Weights of a small image classifier: 7.13M parameters.
Rows from block 2, named by matrix and row number. Rows with one number belong to one neuron. Each number is 128 + 32 x the weight over its row's rms, rounded and kept within 0 to 255. All counts start at 0. Numbers have three digits each. After the name is the row's rms in percent of the matrix's.
# gate: MLP gate (model.blocks.2.mlp.gate.weight, 768x192), inputs 0-95
# fc1: MLP up (model.blocks.2.mlp.fc1.weight, 768x192), inputs 0-95
# fc2: MLP down (model.blocks.2.mlp.fc2.weight, 192x768, transposed), outputs 0-95
gate.538 079:135111165127104140109132150125150118159115096139117110126169090148122127133141131154116113147136128091137145139176137145150078090153139162146173141120091143115098198136071070166149123162118108175077124124100140149088136133176189178099184123110159126185142148155040129119113081124116107191
fc1.538 090:136167145179126142135125137104155104124139163122126116147110181100159107105101135104158140130102113108130079114135122134081141141150174106137050118127174091035126078119104154140105214116120110129153114174110130127138096138109109098180131112102109107028163079134108154075132176116174164093
fc2.538 080:196112092121075122097108144160162151111160138195153155148114096171162147069117172099105143112135156145119103068182109124155136172114206142167081099153075109148114156122164083123152116095173185203062153157169125154133076084207147107056105125162070142167099136136139107111140110215176125100
gate.539 121:175129120118129132092084146091094113055143102135145110135150142109114142168118134092134085143136089118114129148171095162118122151106156145126123117095146106139108048120156121154159136137167137135190186147132135065180143180097141079089175138113148157141164177135160092127110158091080136136
fc1.539 125:123120133090095123132105118189093133126080101154071140163124112092142170116128164168118061113119148136122176180138150164092136125181158111183101170204070074075099139176134147176171172147175136104166103128118112157086131126120146103125111120173158101107155124052063120121126146134152136144
fc2.539 117:120141112153168160114119116053084093161065139093121114095122156136160100119162109116130114152081131119120148164148099127185097124111162048108105148084126134126137080136216135131130147117131180101160127066153122099182147128103110112130150159161103142117137125201171108109159153173132135186
gate.540 101:110111107108123180090081154172077095115168172112113133143167087166115146150102156144111150067162064102099142158119097147111127141148137136160096155106108153128131149132116134109101086112066092147146102137110066138104133154148125088164156100157084130129163066143133120125137164097134108086
fc1.540 083:127112163144110184153115128165107170104130179112120146071142082110126150137132155106108156151161143115136142125144153139083126138068105189122191105172184093161102126052137126115104127119118123088142152162122156130136190161129098090121068064101124089168166150158118107124076112205105149197
fc2.540 094:114112154169164142104125090130085104033113172137151146105143111144188175093163115112085099114075124136128091138165124089177172145178137145138180157115108113124138150108143107175183116075194182168133124124138126151163106122103086114104080154123105104178168083096226139145138103134124179149
gate.541 074:110100112202083112138167139148173089131167089109123133091091099171111122199102105126085121147138052155092170109091073076130175101132195119127114140111146170059140076143144163130145137185121104117181157183102151118163084148146142134173135130117088127113119108094175136098105076121099123142
fc1.541 078:134115056160127112132141085104113081112086118131107117113080142148066178178149096175069148100114068146150181151100194167128187162206112165160147109109153130137148135134189178147112080060183134139103093173103154073091122131129172144107201132120112153121115100120098120124115122132179145108
fc2.541 086:126068129119175121106129093124090169085066167123165145189105104176117105133168093063155088150113114135138151132196168132111048111124157122126149166193088114121112163172153125092151122197173073091103149139127110166085130145137161179112090124123064175136151155110082135115049161128137150101
gate.543 111:108146117082093085182118095180096151103155093186184085112152133147149161110094169130106113103136122139086149123153124129145121056111139089099168097111088124110165096134170134130143188074137120136143156155129113205109137130139136129101131133164089096107171132109083133148133107128102171096
fc1.543 103:113104132102119090110155142068190139120065123136129108141155085098101134111198087187122161149111080085153176142097164162106106124139137123131122198169149159115137140111134077147080101098113108109126118069094135097128137146131112164059178146161142132120097117158185161091095161087106066131
fc2.543 115:198169123115104117115154099116129124157209107103101193165094127100111163097105098110142104129137188111169124083074126143150089109128077098099219133136096157085138124111130158108159120154174141147132162117121155143125145147157141140122145127149133090115100136125097158157151132108031064128
gate.544 078:192064043128109156151114073172130154158123136166166147082209147125150146117168146159124134083129146060122089179087093129096136148123090132111130168179128101099130104126123132073167139148147073087133097167120082131188161112152127099097171174087082156149105156138107161099091125140179120120
fc1.544 080:080153178085130102102149168054109159113121095156135084165116077110174161106092131090161127148109155135136128147131184094160104129145164136128111091114079144172143173175161148120089045079108150112149138079092153086045097125110070136124134125129149158145091088133133167130118143139093175127
fc2.544 069:069181136118085161072091132117140129118147167160137133169096131133131094098145173021181106124177157140128121064123121159149071090102156116165123195147124126167136095081130119127094083132148094106078130124154138156098151130157148164118159073134068117121164135081114150126096147218122195145
gate.545 145:109171137123143138152149157108144113112112104135147121151141135150123096082104150194147148105226119161124165077102135123039154116122093124129155062061136108080134102193167132104146082133130028143114162099103181143125097133099133134120136147121107140131159111133087165116150129061099155153
fc1.545 138:100061120103098130117076104143119110119088166180050181107146085110115130137141158128127138144066116115079180130151116056157104114126178048140140164128096119155141130092114096142084185137077199112167168159147115125194143096095110136123072143158130105121138124141167144113117115103151078099
fc2.545 163:069132184159123096134152084113155191131110119119150177125145095147145114142136098136149111071105092142122123177200153134114143142115128133116114137058127028163146126088183095111107112131114119145139096140170156174121076087177126081117133127105088149073115209113171141110110170102171092192
gate.546 090:125185117086129107136131167157187143107147134180143115145107143130191135123138173044159153111127149161122143113089109097123175077103137110120194144110136134156124147129136076141142124082141152113189127099156107110147184108120093144181121195120140113092096144181143144221172087098120178165
fc1.546 083:116102108187146192127093148061136104112085088096080086116165100124135155150159157112115077114143115163101180079107154145123133091169159161102174122168143103184169129147162158183050134086127090105116117065101086155161123111117114093132176160178101131105183166134116140193111148163169143164
fc2.546 069:075130096178063098099101125139164164138136114133152132107075072142110125124160136138168179135101092092116160116165133098126158113090147115101109102099153109116094202195111106100068162146141147183137110097125066166133109120164176144073117141121139137172169145152099063116141112161106127085
gate.547 087:079097108087119157162140134118119096063100145105082126121098054133157100127164164101104194107088192111067114096138064074144078130116134113176141122085128161199144112114169139107170114076113111160168107115102140137202107131150171161196132135122132096179152114102222110116155175122062107122
fc1.547 111:136133177053069074155096069152181123128086085185049176066138077093131197094090157105140101122123140119113129152118088167100170107129177122123159126099128104089142170163095109132124157151192149084141115102124122179092183138119114119140118135141155086078092113130106155150088142099142169195
fc2.547 093:105082124129122137161086112140157107132134116133121130154125055165122113135161157129158164165194136130147105151152130131141106106139098107120098067154097075097129189165099149148158106140139133147209145101175154097070108122064157089129119127126157095166089146105182107160144133191057132127
gate.548 074:089071094101139102136126169145125126141111050178162160101079118139162161173149124117144193114164130150145103126151156111080114101107153075137174125081072171084148155155157088168002095121148134132188088144150094132125129091143104155136163154145129128125101065144104119145160122111105174085
fc1.548 087:163200100080084147128106137160202140079081055092124125163108117139133162161126162089146163064150168164138106117104157171116123099148173082156191123113139114095155150122130110140055107056179174150121054124139154113132186099119149182068137099131132102104138068144145128137163123127130157140
fc2.548 080:101081113059190138134107080113064177150099102169147145148060138093134181159147098153150131173160109110151121140135117122087149185114179141191147142141121101151125133142133223118145114176136094136156173143088083157122111132102128114158117084113098155094108144080145154171072103117153141094
gate.549 098:131087119114140157152151182137133090122104110121135181151173140100135184083079145136108124149105057175113138099154138107147099109163126108163165142119108148086155154142129088098068123143063058138159164123155147075152129174135085148099111122152133086080120129076072174147151148175123063161
fc1.549 095:133116138203099142168144099093113132078132072100144147134133180093120111123096148144146048109129168084145118140138119114102099109178181157113145201143046166184151123153088111146121088118164111087156131126138112103101098107125068154178136140152150174150133089165195141200118093083112110123
fc2.549 086:152115109152098153081128170089157117125088156085118122152151117137135110108151142140121092122140166134118152072170153100110137140117171182099138098110125101121121141167069129030152103122090156086091125151164135119090091156114110112170086092118169174039098126173144125106109154185107104108
gate.550 087:177113080182114160150184109106156141109097201100091182121140076166192165151127123178079115092151095103165145119090087194178087144156085188134088137140124154130163104057108142130154128137112122113164130131153108094160098124091166108151083157062065134120087180139120141073099129113137141129
fc1.550 077:062137162117165172184116117092084102105128077209133124125138147137143174119133179092099182188129122156077172128176124074161158141141148078140140134095103079104113183167166153184087116064115166126148197145149114099127163160083180134139111142129129104139134120117173116147156136077177071109
fc2.550 070:055151152066111173153150111156067163177118148142153106180083097160114081111142182082153111149137099134093063128143085113182108176160109150170112135188112100129145095112116093086119155136100144136119113165122144147131120137173089136091151119112124126193100145142096095132087102195161177111
gate.551 085:155125158133091134144141118086109153092171154091141141117143113099134109095151092070092195159130144102094095102130108072141169067159095073071105116086137100195126145172166106130179140115090104197097169148084076146102170137095167133110223171163100115160135100128125143111152133128145111139
fc1.551 083:127162121145066087129164184122149154172129159139193104093161158080116078132138168097155082107174091185143142174132178116091112113158126085164111115107113146148097151169103092136198117111145089101117140123180120138083108077078152082089160126137159140099060129117097112116129140152105127071
fc2.551 073:131122122096123114101156125112106167097118089194180168188171132138168100120166124102198102106179131092154173142132164075157170167143123168093156144180122125150135097166092144125131141206147097103082113191162120111091062134095105125149166138165144167066084132143138130112170118133130122091
gate.552 101:153097158185092168174092092097073113148137136114128112174114171134090084072083203149121153142111118088158051123091109041144188099088112171159116102171152178112165088137035150185099127122112125093106188131164143119128109098098057095166118147137098091166125156121139143161177095082154059123
fc1.552 103:116136138182090144170104139079066125100119112146130081119196034144160116112106143132127108145200169092130090129113115122152097138138122141158075123118116215133109153119135113092119123109106093191154147128118126154122101110179171149129174128151120089110115126112160159129138119095136106081
fc2.552 108:084102160116144100140086114170135136209117157172143143146113166095133109156156100181157136157117095147122131139106106119133150051128134119139093124178145095124161114098130107109113157130199158111127160096133107113158084115138155131173133108149149061073122128127113119148192113128128163172
gate.553 074:137087128159104101111139085125089090138105107164114118121117187161119143165061136116160136143118120069139115101087122072121101113102086104149183146122169145115118087123129083163149182127118077096109213111090147162121098088121120121122117169072172142106110184127162125131088079105067161196
fc1.553 084:151120139129139112101093097088135136114119137133120081126158178139138137069186124192093091156142153128072129116122103157102194131118135139140076053104125142150106143143145152145150072157169081103139109107149176174050166085157093106140132104178129124164128118159079080107143178124224157173
fc2.553 097:184131139165128107083148149104115099156177037147067100111116191116123119092137157060080144129093102146091152134101100139177155129120129128139173111134106198135141127111085110072095191134177110103104127145122106122135063180083135118133092189103125129155096056159057125071152110204110164107
gate.554 087:175102107089151123162129148186117158148052108150085119146169168152127209121089141081101152103148118098122162145138151141104158053092069056114110138115093160104107109128126180179118108090124135171130090137098143094149073146090127150137128103104137154127156053137104167096119112137111122136
fc1.554 077:083111157050093201111063086140162160133173128116161142136086099119128153162154091119119129146100088129147092111140117121070125160170200117140182119130108107118125103158179100131148120140164126135087052079192157132103173125129154142153128161159191170158110098222145130118144150151195157138
fc2.554 082:135103055161188159165107170136124065108116097146171126130145201168147066132080145104094103188161166158093111119075068101124118124142143130118087137127093097149102152109146168130117113102087175186153152161095134145099076151072094083146085161120161161140111114111167103103149124097149130104
gate.555 071:096175087112074123120065135130132123083117094148103148131160098131108151171151196137093100121141108173105177138127120174093120140094170069117087161063159092166119108209164164189139084121155131155125117151122136136103148150114121130094155170175108091089084113142101093130119115122132135125
fc1.555 074:157157158121065160152110139117127106120068114116123144154117078104111137138144140068116128149149085176097182144160170089109174153114177075157070124149090083127093195130117132148104065064156143144100076155147185140100062156130111170134142136137168150117076140138204075141105116079128047128
fc2.555 066:184114095113169094088064133132105111132149119099170092105064120090167123082200115107147149080180129112074121087131107133138160144129136159119095180123146097193156096110126149135185125072167124163170145068112121129147126146075094113081121134139076158135089114109100179164126188106126111143
gate.556 075:147122149096101151175150183145070102094169107128072159153131140174057167090098114160156145138140111081160110082140101114158134109155164109118135117134077063088114092110112160135181163157150142087200118132152122124123141174165148068140067147117115146192167142126127057094121130101168118148
fc1.556 080:111143128109126126157070153087145146146083113178146105150137101163126085148175119100137167185168133153109156208173173081114109138151102144151133065107097187143092113153171135111112156068107109141109093163125111093104136097103083156114156102139130089086125165173079188110149125110148152091
fc2.556 083:181170115089042148089152149097139105119125109116134093116119134183109145139165132097117163135106124102061171106226158136137111081090173114156128107122125127105111087107159110133141148125157150160157124139138150146104168144155166158139109178064112143159101086064100084139192196141131138082
gate.557 119:120122066099112105099154087120067116134090134115180146108127131164111170143128108145109111099147094154177103130140153130135099064078134119079168136157085109138073136126122133160158117169130132156153174175106139154099116143139137122091158118198110165161124193102128104109081079161099161134
fc1.557 118:117126166112129091105165156159167099128152153120141136145137115078140168105141168166089106147133169153135143167113164162100173120075123070093100155162128193133145162099130132098145128101197154075120107049103074132182066133137137109138089132167188126164076123119153117169150130150073111113
fc2.557 118:143114102125114141127150158093057130102123120139115098183134114111158105156132139142182093152111120107075154136092128126127149164163096140162104096111135113135129089138136141106124165191066193127155142108184142117068150204091157175149166094129092106139145119098115109124104150212113138137
gate.558 104:140166087093126129119144165106149130136169101205179133147183026099178141164096144153110134145126073130128212129110100066139177081106130140118128094130120155120132108124141137199099078120131111098189147149079115110101135124079082199083123114119079182097088091130118121094129123148145139159
fc1.558 096:204097096166157156130135111087096151136091138058174109143066193143126134136135132152109061072190105172117155091078099129129131136158137168123151104126100073148152100160154124096111150122167115109107186120164121126090137081118162113111157089069033133151090125076225128130193167154102168116
fc2.558 099:127133119166151106117158182168152146173050129145123122094150138130152093108135125124112159078077111122146094075131159134149113111162161172135127117159098146114122225147178140148130076110135081161064135179130139144144137151145124178143158126080108098074142115083158147134108140169172123170
gate.559 086:131136120143156082103159051154133117118138116145078119126098121164122192108171153181155101132124110117125192141108159101127097130121109105137140109081146163141144131185172113127118103093161137148130126073143101085161126154156145144136081128147173148192089098117180090136163104117126130080
fc1.559 097:140120112128127111155116172106102171152085092077154113098154120096143103128152164151082164156136122110097111076090116129106171144144136144109104107187123094119141115132099090145136109161100114134093083085071133134174128076148111143054132111135159176120187147184135107096156166115174092130
fc2.559 076:119147106164116077143121116119126069097086129079104100184106125145104149118181178160108084124168178099133146158100087097159094144094110117160082096182133124127113094140078078112142087143104081107091106155188060141098172181142082101182166091077167151140163091150100162101124088083134095131
gate.560 128:082151095112145058127137146164045116069102154141129215057170161142186066127147088110133133144117121107150113152081110165097110189103126099212130151143118067155186155102166146124150131173090089130116119172131137146133120183094141095102165138174040115071176145137102106147117113174125120126
fc1.560 117:089067113107101111142089113084135090109091107143082160152138158130177105099117137090194095095111119103206159116177105146131150156118162131133113129046090093114163164182148086145079125123099156110175081119160176165130128069153067121134109108131136119107112174086106169063129095176168117161
fc2.560 127:142105081095142137118125136192105168120125107114146109104085049099136154195102115160119194164183110096092116182158085184107102128106152049181124100123169177120133134159078191150114161190187074153129140150106092099112120125118151147136118146150163091058110135048153124093139133095166160156
gate.561 080:050190151121126106108173151165134155113104145102145168097128122170081105135136172140127163109136124126059175118109142072149130117112153071095139118138085190102099174089163122103115119134160136123087126145153148128156184115150102174168124155124143107120141054094157172147101116098090163140
fc1.561 095:144176162082118109174115074137102152090092182119130074117150121081162163083133155083106095171105186145115166140125059106084143066070161154120162085114152087117135110184124128137117169164102094130145143112116144136081074141172062070123151111150170109173143151165106065128168121069139150135
fc2.561 075:121115147154063121172124155101078146084181137100144080117149158121134164164147136126068110156091085127165146180142129103090127088147094111084116100082073170100132178119097125115149099102125073118169099086117139134124126130068140145139139173119097145111165162117087151107134132140103175140
gate.562 110:099124071126140125104132120110124138141168124165176138113138149127155083158158126100090181150058146115147111050099117063137171166116125094134151141164119173109100148141112141141110174102087119151142112143189106150052117107136087157151160121137140135153121155128152168166130071133093138156
fc1.562 113:101121109106090170109149106050094027126114109156134132129061140142102153142101131105111110131184123143089115110145123067172135103124117162098138157106118137157149139180147096120135123130094146175109120104040128100147155140117155123176169134130104171211133096154219086162087199159089078055
fc2.562 107:170117110096103158169139088124103148122122147183164100063117114078127201148119147123116111164125151151183113163107098149096071120149074081163144102124078161108215079125158148096057159161171125107128113087204089116163161091091131152074106135088100107179134152116154122054138142130160130113
gate.563 130:109148154148159145147173169185146125181116089193132138111171122111027152106098147107169170118091145154145093155093091082201138115154132142120128114089117112157144094156121119199190177101123156162094125171070105115117145152110133149100147102121109160085102099126165137122174115094155152140
fc1.563 121:168107124128149176137183154110079071126177137156156179168108144105119109107079149129119141139142140142112174129120154086118105073147087127124094153122114117127121116097113150119091162101152087173134097134135103156169114086146083149116096173189142131124119118117162126119160158098156120085
fc2.563 120:166125095101110170114135137130086095098139120132204178179112128087110127124141078085077175113181153117151160196114091111219112087141153112141121090125083129139126147191122168080147123166104121137169146112118120128157153137172183092110120086113117153126086130077118166159118226129148167088
gate.564 123:136067126137100088134076121097107190142173138159180111125129126102122104095110127148081143100121128156119090099138133165089180094149060098086096162110148139110145142147158118135081125152210134091133104091117132111143126087087073180113159134147177145151083083068181089094123108146140117132
fc1.564 097:122164101168086119131140082096172185148180147088144124102071130100108106141100080110140089116180164120108065144138068106148132160102071115099200123151164140154117112116152090118181100151138124144138087175158081132109143173153136104164163105080056137094110159147180185141126192097094138124
fc2.564 103:154088119138074150101195168129104138153144101138149117102103123127104161183086094103119111148096115187127156119146167097097085151154111118101116077094139134088109133124115111131080189102199142105143145100128067142199082066071180150121098135120087111178134132078143105143167140085085104185
gate.565 116:147183105132129126199122108112097133125152101158093092102115127122137147149104131107109097134192131183124129198149119091081109058184112169119162151162149095160158154131145155061104155145158140124153111138129069136159128158146135063072092076159137110070144113125118152136133166142106162121
fc1.565 122:133159151193112110101093117082147120152133122066124109159109133085153125119148062153097134137149174159095120134092151117122152105171145124150095119080178065065094100148105140100129139102134149128111088147104101174134111144127131111184144140094129103113160109131165090114108142079214141158
fc2.565 125:143131163152129191152108158145186094117127097144121130113092112088139133158132089155169114099107101161114113127156088082136142106172136098163091192115103099106098116126148097176091119077159100115148120094120080129178176063095073039180108174137210102135151139126142096089109131091093107148
gate.566 094:087140086116178198132070088130194146156116157130123143084175119215165147153119114118043196146130132172170079108085096121118090098127154135099141143125151139141134158139091150132134160129186128146206078163108057091080106138094078171083068142166122133120123117132112130071128141136109153175
fc1.566 111:143149090157132154136135207164160151123152149139172098105053175123125119148114146113126057146090144165140123085158070116074163115159132117129120137086120103145101181174147097111131117098142106166066212117198121137118101155159080097153157146130135140123102100093093101124117127199157165124
fc2.566 099:085116115204121142163167092087085138126148135101123179147128121174106096142096174207181137176120141111095124099184153086099128105081102109110135145089195109150143110132093100107110146134165096093150194066139126166107173114178088157101164118079179125145144217220094165116114110140107129073
gate.567 115:111113112170065107121156108129106134113108108110163110165171141148134183091105122101167148130129212134162130191080144113130158159190053158095146132112129134133161119160096151165081084103065095133135171174079150059078125140140156172095177133136118138108114128125131090108119130171131117148
fc1.567 104:073139142192082123107170121122095111137136144136115109120142082141119163103092147055160131154149190099202111163080174110121121177166086169089151128137147149177113127116094174115104093106087150098127205173070129047080149168130150145146144099130094118110101151106087094161143142155113133140
fc2.567 113:100155149155141119132203107094168136135171084138120127164135122084202172142114148124114101171151073121114111162165109137081136122146120117151103130082100105164115142122169166118081054095171116164112114201125104101144100110187131094113107131128187181145095131093148116068162123067124141115
gate.568 078:152091070121121166106111100138105144152185111139113059127145099122117168107098166098152148123100107118154129114127091190157125095123106123142148169165097107098143091193156134153177113161206088157149082170169156064127099100094067104068130147166090096110104136100126121072134193102154147176
fc1.568 071:155173095091117115131067084129114161151100106172164172177138139108122105115070103055129115080119178190081128148176122195163154080107130121169145118122077148165154092197165123103154128132090114141119081144180167066117168143158169132115085126143081091107101093166112156154123131121091123146
fc2.568 072:113067130102104143138064204160076143179164163111161149113187140168137133129091115114156162141158099115124123160116136137086197117114097110109156081100125136105107113131143097101104158129088185180101154184134132097164127171122153113117076162144163181091125153134112127102146179076110128142
gate.569 080:182080107123148152186181125099130058134164115149137143094110110204118181158128197166075162143149088076090102187089102128129122050103100149148131120057102230133123098142112101140113156152163107087127155128054156134087148159143102152175118154173096134177082150102193097144145167127137097110
fc1.569 084:136181156108137126136090096152155169099063082112157181129140176067157082079114130143135124129130117187159185133121141160128130127159117106136113130141118092106146105092105162105176146129039165162106140175161071136126141107123148162101107146113115163144167113160058167063066142176142157165
fc2.569 084:154129158101121134161183140104114126075175128088131119126150130168145090163080142133125094113131183128191120168100171127083180165112107158097116097144131098123114088119120091118161111167113104143124114122089135093171182166231082129127118092136110161129172123166155155175160158138124075161
gate.570 109:100119109165162158119182145091159098102113151036135107141100060184085144164108165148112184139099145141121121114108080106122137181128102096171160081128123150205086120104123114139102135150093042164130162088113125130109153068140168202186129100076136090158159117058143108181172141083140149149
fc1.570 090:107140106099112124111155139159105161114125112155109103059104164088087109169088088096160141161123177167181097145109184137125068055129167121140107063178167125146096143112146118117080158183130117149077140141144128163096142158147161103120121108145102094124095135099096198101140088179139142139
fc2.570 104:118198136128187120112143162103130111071109089149098094152150113139141172133173099157070144184101178068150101125199064184143093117096117095104170126094161112079167156166101129129176034124093129208129124173145113168099157109117148086206104136153189100093146142160167159146133102166126147136
gate.571 105:151182151172145118144117130158125154119132176099125137120101130192098056092098083093142164145063209141181126182137156142127149151136125141134163133127159176188109143155173131111105177102092091131148150139108125084183102115185168120103125106146069126110127089157138129122123113156113163166
fc1.571 097:120115096128138171088168140127159125122123064083196091147122128123140161152170123118137158129146067091130142070098172175133133116171151131184129068114115128146179072126135105120107108145117083100133159115148134147154115091120102124141115134103114131126103116111092116110195192134113142132
fc2.571 099:082122157095140073114100069089102153130123152121170147148228198134176113172182101119064159132043128156149085155144114119118190129126170182103148107181138119153132129096129095168156153082089133157081095131127185104152149144105103129131115138138111165103129145129144077166138107128154089099
gate.572 104:177092138160104122127192136122093029125150111056136157138114119136148116080169119086104099104109121094126051061094091108127117123146116134104126092144113154080102148140165156168179123148105132063169188120134129095112100208147158212163147150120114127137064139074145097112142157140136086137
fc1.572 102:176137165162091113090108117129111104181092108116200187116080132090203087152162110061127056102126140155096144102132082114146104128088199119122124144199147096108140169142142119136203137090103106040119137118124143083151073174171113146096133213166100108185103114139128164077099133084116143084
fc2.572 124:077135172160147130156193145132053129061127104096167086156152107112143099125097102103080159101160185067161099170139182158141170174146066143118111149148108085109141147153134079136155170141107144137169114119106126171136126139124131179176150130143151131148118120179188129172090180119106120118
gate.573 087:104082195168089150151144078087122116102163136131082125113118079106166126114102121124084202168072094095150115147133119077156088119129120100117075118128154170175145137101132125144112088153145078076159135142081144125119157082161054149133133099145122072151103097117176116112125081126149093138
fc1.573 097:115097101120194185158132133173131110100108187166175171147096094151114142143102129106157161140095133108105173101166077145123111127078152149096151152133156161148082093081133209111066150122086093119108136144161098143178084116128144096130049139096064179139163102148120117136161094143131113143
fc2.573 099:102135104217096103129153126137069062097090097189097125102145101147113053116106160176100125151101140092137078185157136129096143161157151061122123150083140101141094145091127074115093144084076154098151122099147122086188142131153094143174079117139151099116125095188130147139130165126108170095
gate.574 101:088079125107136104152100195151181145167161160179193176137158124114172145176088185167148158124125131111112149106131144120154142062111149146140138175152089121144096205110151135086120161169038107079125123141146111139100133123161111136130080127159127141094071127139056134097111095162095157198
fc1.574 094:155118093136172143164125160116158128110181128157102181163167097112157164160104138140083164143188112034102102200117168088126128122131109105179077144103161118153136169101097112124098187137126098135104123085072081137139111135113074122094130160162139180138162146160157062141110145069085091119
fc2.574 102:158142181128136069124160107060191099097209109170146162151146079092131193077124156145131116084105156144181094167143119114155158112104118084093182122110121098138134182110171173102150164156093187117111099116171167110148141114161137142169106202109078104117101097162111126177135099156146160123
gate.575 137:114109107109088128134143148086119113056134050120170124120111108139105091142149100103172154112145120185154076096091154133097148171108131187183135085132076151164160115072123075129048138114111137150174160095133095147140079112141232069151118093111091166149105055107186122164141137106132102073
fc1.575 147:051143141096069112122086102111148075125125066141101154090155040116154084140151101136148184122145094120098088084144116140151151135147134167217094094145100119120126154160167085109080122099155115155165081136175130164072133106156169171147095175113113101124108140170179178125132128117112126106
fc2.575 128:124115030077179219160185134153118141112118131164077116107086085154118190143099120169134130099134134148114150224080093107123100165097150073106140142140127098171093155143134184111100101148174100107128068132125054153086148084104142198119113114125114107150101133170103131085120129112128149080
gate.576 082:178136110098155160107106024116114130105118129160132049123157106136171124193104124092130121149120173119144135172097180170092095168069132107141071139146124136118126182193178162125211113122131147180127104128192167056057152090150124129100137093087181112079138190139150109121114098163098113114
fc1.576 082:139182143149090140121138151105147173131091128106177102110141173148056096095068109172158123137153113174195111129085127094111177160099102212064180152163109175145123102106147148118148123150131085101059133083112172117112143143155160162112171083117153126117060145136143130130175137145102117124
fc2.576 071:116128165105166172090192110078159141139104164140129124116161101103141191132216163128112117109066117128134094143115135092108089109140176080157128097090129088165095133138096114167090070116144005109133077072130147098131184128176109090096108177132137154174150076129112115131123087130076141118
gate.577 127:084099107149124130108049109115144080167093128101090116177147098134154113141164179096164136165123089117106163078112111107152147218103160160142142121118183169097125141158131081103103145147098110134138095124161162096123100170126074117048183156144158120127134118143045144092081135180142179163
fc1.577 099:138157063165161167173144156153108146156107175105138128132125093081150146074142136098126121142191167165122145150136129193156145071110155088091103114153109025143107145159143106177171079139131132108168101136134054141146152149107105115110126127193095088114137088148194112100081139133101173106
fc2.577 104:111091126120131172125095149062088146090072096118168165140104173133141170198136141133107119080092072132173174179156125143106128152096115142101135138158110151106146143136059104169112107232071153101162135147153174124092102142106114097139154102089117153128143116086123118154153133183075152100
gate.578 101:121145123144190130137124163124095128175118177139100182120103126162152107124113120150136163121053144126123156063092156132153133171151175150134085105133162107163069146087116146087099065053139072142189144130077132164111163159119083125153158154060164074133127139069138145130125063137155116161
fc1.578 104:145103096113170200123143106117135055147144109141135156141099099145088118142133125153121196143126068152152120087137114133134150105163153106164060149108111140141137147075086106150104120066145139153105093141107103177145168087079104111119146176076131127141153132043128115164116127114084134122
fc2.578 088:148151145161082160143125134087133131098095143157109093145089124134191140151167139077120131112105116138149191120158164138189150154143059143050164116084178126096151088061148134099169070067124135138085111106152129125161097130095121145095150147135128106120115164150154122186133145181138089151
gate.579 094:119123113129149151090130102114119128079123099105145179077147081157081128131113114085071146139159136218152132148152092117171157209174144168094092133166139133134153123131102133168051124165160070100150117108171150101080129105076127136123155103110096130117077098105208064119170117149114121187
fc1.579 081:101148119153097106149191070071146124174153165095183076132135160130106057170071063183121096191186112127165144159102173136108154141163140104102122113122137172152062099141153149112129107154149123154105164179131114105120115063107136114150116167154117096126103125076106110083167120150129135121
fc2.579 086:151132133084185102095044134123052143091150133145140153151114134088120091113127130112154187136146114073124141118171075105165143176116100119118117123199107137083095161164095107128193166153092137084115085183123100113054149132103137107136139132137102089145102137160097189138101113184128118087
gate.580 107:108117169112096113135150129099170145132201119200104142149212081077107118148155185148146106098102152096111145187154125117115125083109120094155080102117130116104117112189151140155111118098187174190137158099086131105069107160151141155119160159159159126129070140145183127142086123092079150134
fc1.580 112:124116156104088086121095073098203128136130089187075139149173063089147133158144166113134095086127149082126165139163087161129142078065113093155095113154157093079152129188186150149116113101177133159158101127131159103082120164177098126141162172113180125102070133152131129158107144079096174103
fc2.580 109:154101122115122156145073160169073106133115140157172117140145103104120163121132127141120129204158093134076159109120151131096123158145162169134093150130084099122108130133158145180149155118109200128192096073121159101169106145071114106107136081175130102115103131136140123134164127162124132133
gate.581 107:139097107101166151184126137160152072098103064167094134161190109112114151112121130156143156172167088186159144137169045162136135158134147165147099130088090131075097161132105075181094114166097068146163159162150075131109099113150107116058098168143106135085142091132103186126123100137128121157
fc1.581 108:130099151128157142123134102167144125088113026091100087172161137095107103120083095186131144154138093155123137148178114177168090100127130165139130134106139110093117186131154140170155173086141140132124114145167092186135112079127086100090065120142055092101150071172070128048180093160101172059
fc2.581 094:131065102105118110100132078092094134111082072145167115100055109090189168110188116118124134127123090107086126111152194075190109142121122101093147149125164088118085162092141103149107098212185159138126146106192208156105147145095107141086198162171114087161154135120068157099092117155140126147
gate.582 095:108149150129150127118177131095092130162161083084120107130195150142141067112081106099094117131159186154182128162098164075063169138152093139122155138143176122184177123144102148178079100109069131150197131099107175090069079107159121074130144124121163138161130130167156091152153057178115119127
fc1.582 089:160156156148121116143160134071152075153192146145122177117156109104141116156094132120128124210122109133114191206103171109065132119164111158080165128120113128124110154130113173126137081142136166112123104123115177075157143127147174111148097063148121173160160124145069072146085151138151156158
fc2.582 100:171130155117121137123084201097129044153193071123080139128083090141144110075140149146153119091128166115160159068166133094181064126106103124148108123114121105178104182137158122149088075113152148103118135065137074123147160191166116099135135132112194097136085112109101159093174163097158153132
gate.583 088:050066164118083146136114180135115098093143117134143179140191131105089116079109152173158112109117128114148190135125135112153151061112163090148140112123114151105141080145161081115104140107101110093152100136147129092132144093142179108101091156134150112077177130168117206059171152123120087133
fc1.583 106:176093143127090172128147101145111123109163186119106123136146060104186155121164128150153139113109105067160148097147182096130092116107146164148115112124124195129139158082128093087109164106112094126093098149157172164169166137118152160108138131159094081165153144129137136125204109124098095105
fc2.583 095:157141137117157086142158162078158189067160121104135156114154064102146175159179149128091105120121134150138099126131096142142110121141118156126139140075094142153148088124154134150133126107131076150162154095139152127160180168172099173182170168144135100142154161140069080173163109095154135110